From a checkpoint of a small spectrogram enhancement model.
Model: 1.8M parameters, arch unet, norm groupnorm, activation elu, widths [64, 64, 128].
Training: 15800 steps, batches of 128.
Data: 39062 training examples, 51.8 epochs.
Rows from block 4, named by matrix and row number. Rows with one number belong to one channel. Each number is 500 + 50 x the weight over its row's rms, rounded and kept within 0 to 999. All counts start at 0. Numbers have three digits each. After the name is the row's rms in percent of the matrix's.
# convs0: first 3x3 conv (model.enc.1.1.convs.0.weight, 64x64x3x3), inputs 36-41, a 3x3 kernel for each
# convs1: second 3x3 conv (model.enc.1.1.convs.1.weight, 64x64x3x3, transposed), outputs 36-41, a 3x3 kernel for each
convs0.15 096:447413370417473460625688609547496461485447457473471514552558579526536548531518488507503520460438477441405456413462434520507495638537520559523552519541567531558555
convs1.15 090:370396440467498530514541532430448494478506497495501483427412464457459552479457531558545580483496554444470469478497501469490529396390500469461440521543499580590544
convs0.16 099:622506487595566528628589551513485459489475466575587559535524526518508534522500528518482511456468482468481458443528488446518577444490540566544550500515532485492507
convs1.16 060:478516548487524540589576524483423491474439463469430441448465463486526538443444472585546549551543553527494459433475452433435437507481506489491482588580534547545517
convs0.17 093:555521460513541513596608583408409428482473447430456473539514542500498501563526510387443502505502552568566598511582570520490559542494572508469432546489458595532493
convs1.17 071:417481502488527555543532544582547571570565564584619562517451466477441467436439496493527533562570579504510540399447476346379464444436562480489518494498507494487492
convs0.18 091:636560485551540481675596549458448440480469482502456475522554529524539545545529549402401414428431429421483485446443504502550582534528459491460486548479502555503496
convs1.18 083:465460468460468503509523529517503485508554565450475473456473395468457385523460389533507525545539542574563536455427445440414464476470505478506506506516491598607571
convs0.19 085:450454469545490505469486473561564558565559571502476467468457449474482451457485453567551530491450513568523522518562482499572525566610583419478525534573603504530558
convs1.19 066:528554547516557533586637592475439439480468477519514484530535562518515553501493577585607572601595563525494482409415433445451520507515577502517508500501500513491486
convs0.20 103:455487519574562591577546524445445437479466487568577569551541547571563530603629562506471461547503502573536517527482526539538564575527519583533499573533514630612590
convs1.20 102:550534490530548539511520532453475500550586603535576564484409410541474518524485535479443414437395405462416425530464477458379426521470544405407444429433443398424458
convs0.21 101:430418420464501515566571538501440450564542588565580579463475487459487520503510511569550561541524526510551558558563575549540556549563572538519503558525510588574570
convs1.21 146:513527526551565570594636635417373397512498537532499517514502526496498544504544613507535499503514491408411408456469497480482554482523573596579558577564555572557545
convs0.22 098:510482499493501538461476499577542525510520533465486451492538500521523504550524503522548574502551594404451510457389505476457477475497486526559536574562553495535557
convs1.22 087:451476512510546574527565561477444458471474479493497502468500436425439449452477515580601599566583593496479472428453491490551590459580596534530529545570544505432464
convs0.23 102:521493515525438459529517541509496449453461428574566545488509508448457476483496525508463426539498454516500474498486481505540524449512457564559528546546522517527502
convs1.23 081:500497483537543485584617563474459395545523483556506453509506459567587574458474506668645555657587475581513446451369472495453508530535565525547466495448412515493511
convs0.24 096:487460364456442362392402362558596582533527519455445418496514535497524512509533554550528491544561510534558550533506529529519505517487509504505527446504492509536459
convs1.24 109:536553570513530520562561538454451400477484450465490452468508486456460471486444455497516514527526489490473440491507503474480468544508504497512497510509485494511515
convs0.25 092:457538524494529542444479511516451457492457413478490515492555553500513503549520520531442446558492430558542435435551602435453455485453409446418436508428430556501492
convs1.25 074:587595580512556594453509589536476475543500489494501475529520548556529537542512489513525552556576562508522499445453396507508451462481466495505518536536556543519520
convs0.26 104:517437360431548576467565572469410396349424455537568515525545550497506531523493519622607626524504505580490440592579564481464511478459455507517461450464441422432458
convs1.26 085:547623649472555589555534484491479515548600628594636592441483450463480508475509508496487507468472513433381385497521432432462455420437418431473542530542558533466443
convs0.27 112:320343322398450359716801663453498472507496491562553533448439452479454472506480493583553534489479502486468503609615617529528549480485515505521509523543529531560555
convs1.27 144:448404428497496462578573531541545525473520507484523535546508542615568572560543564443422450517499501417399412475444432456429412445381349498516528453465496468514526
convs0.28 100:502443454587491442500485518371482529513449372398450482501462441444452425457494480474481444431475475423501557555440509511474502517549578514503509558522502544528554
convs1.28 080:500460455535445385371365386526576573636599524466519533589534521570511455597601554506586574560574539501510499422400471514501471477469431519547462607570478505540526
convs0.29 095:504528515501514522553502400530513539449522621527511522433437447474456474466443433436451541540494565511466496500473481585552562622576569472465477512515507511556506
convs1.29 075:561492471453474563385440540519479451421501515439466461489546518518561567545566535512508493492502513473492508383383363465418440498412440492461521479477514569535529
convs0.30 116:298407615323430671418428570506508504457472488530505471533529534523515509484490469522534477519461378518460348530522547506485531478467494493503491450478484424463480
convs1.30 159:524516497471556593494580645475445436539534478527543505567476436536512513524541521566529459565536462520511456516476484501461492474448492551593576574559546522490490
convs0.31 086:448493493468519526440484513534506457542500491568526541528516491543502475543510471495493599512468514530488497464517505517530473517498456499468569573540624536489543
convs1.31 069:544544507526496478528488467469517539522528566517487532567519568568518537572538517524499474470488492450505512585432455565468495548503512495486411405460430364408421
convs0.32 110:521544530332401507513570644539440434506486541633601589480500469460463452463446437560551568561534467633574479517503476519474443532523505518513511490442448485455484
convs1.32 110:494496459476530532446461447442406451541532597488478496442539458497571528485525524491464471482497528453473472561555509520495471481487480553493554540489524483420376
convs0.33 100:374389400488487521449460478535578548516530527473466489575553600455482496476513515566661586471529497440423458599494596479460508452445475470488499519471459522461484
convs1.33 103:492513516484478523588596607427476427500499450503503468478399486443433525494510468509542528503489492430416436511445510523512509438429379524542438536505469540518519
convs0.34 109:528495498492476429575508542451441507553575546551557593492514484533540510520496503519510522519503501450462448485474495537500494584582570532550521467509516591591590
convs1.34 119:535524521411441427448444413597595602402418454519547542539534516495490451462465448508519517490509502516502507450442414464479444450477470423444430420431402434422431
convs0.35 110:453424396521499544561495552488496447476472487478449448476498494517517522480506512421435430573581563575597552440466506456476493548531544529532552503486516534548582
convs1.35 132:422402419446411451460451467554570556511517525557554575488473464524513472556547526489466449468461449545537509482441458550538555520504526454432470406402428491450461
convs0.36 110:447430395558546469537522465485531586488524570478515522470499498473474474537497474513526615446464524477531546466458522476452485485472485490485495509530546525585593
convs1.36 119:551546514502523454573609569510497480555569580495494498519600464508517470590542564490479484499512510417464494511546451498533496481494474452458483497503553460498503
convs0.37 102:579598550492511415333390340628611648483455466556484500538529480546522508570555532565538551497499522503528480531580540515528511503487479485501515431461491448464561
convs1.37 102:642666652556497463490406401459498502542523554468389456473432417477458401493507466470531499478501459384457471608512530536470472518426490551567520578572542475479496
convs0.38 100:519441298471549588459484476659450387417405399480440434512600551455469496479446498476497568471466470522494448536577553531492470540466452535546501507512515514519498
convs1.38 088:523557529405478505533517451615536596539530560489411407373529446470529521442453461554476468511516566513519511523587523522515511457434462544470569527532552551506487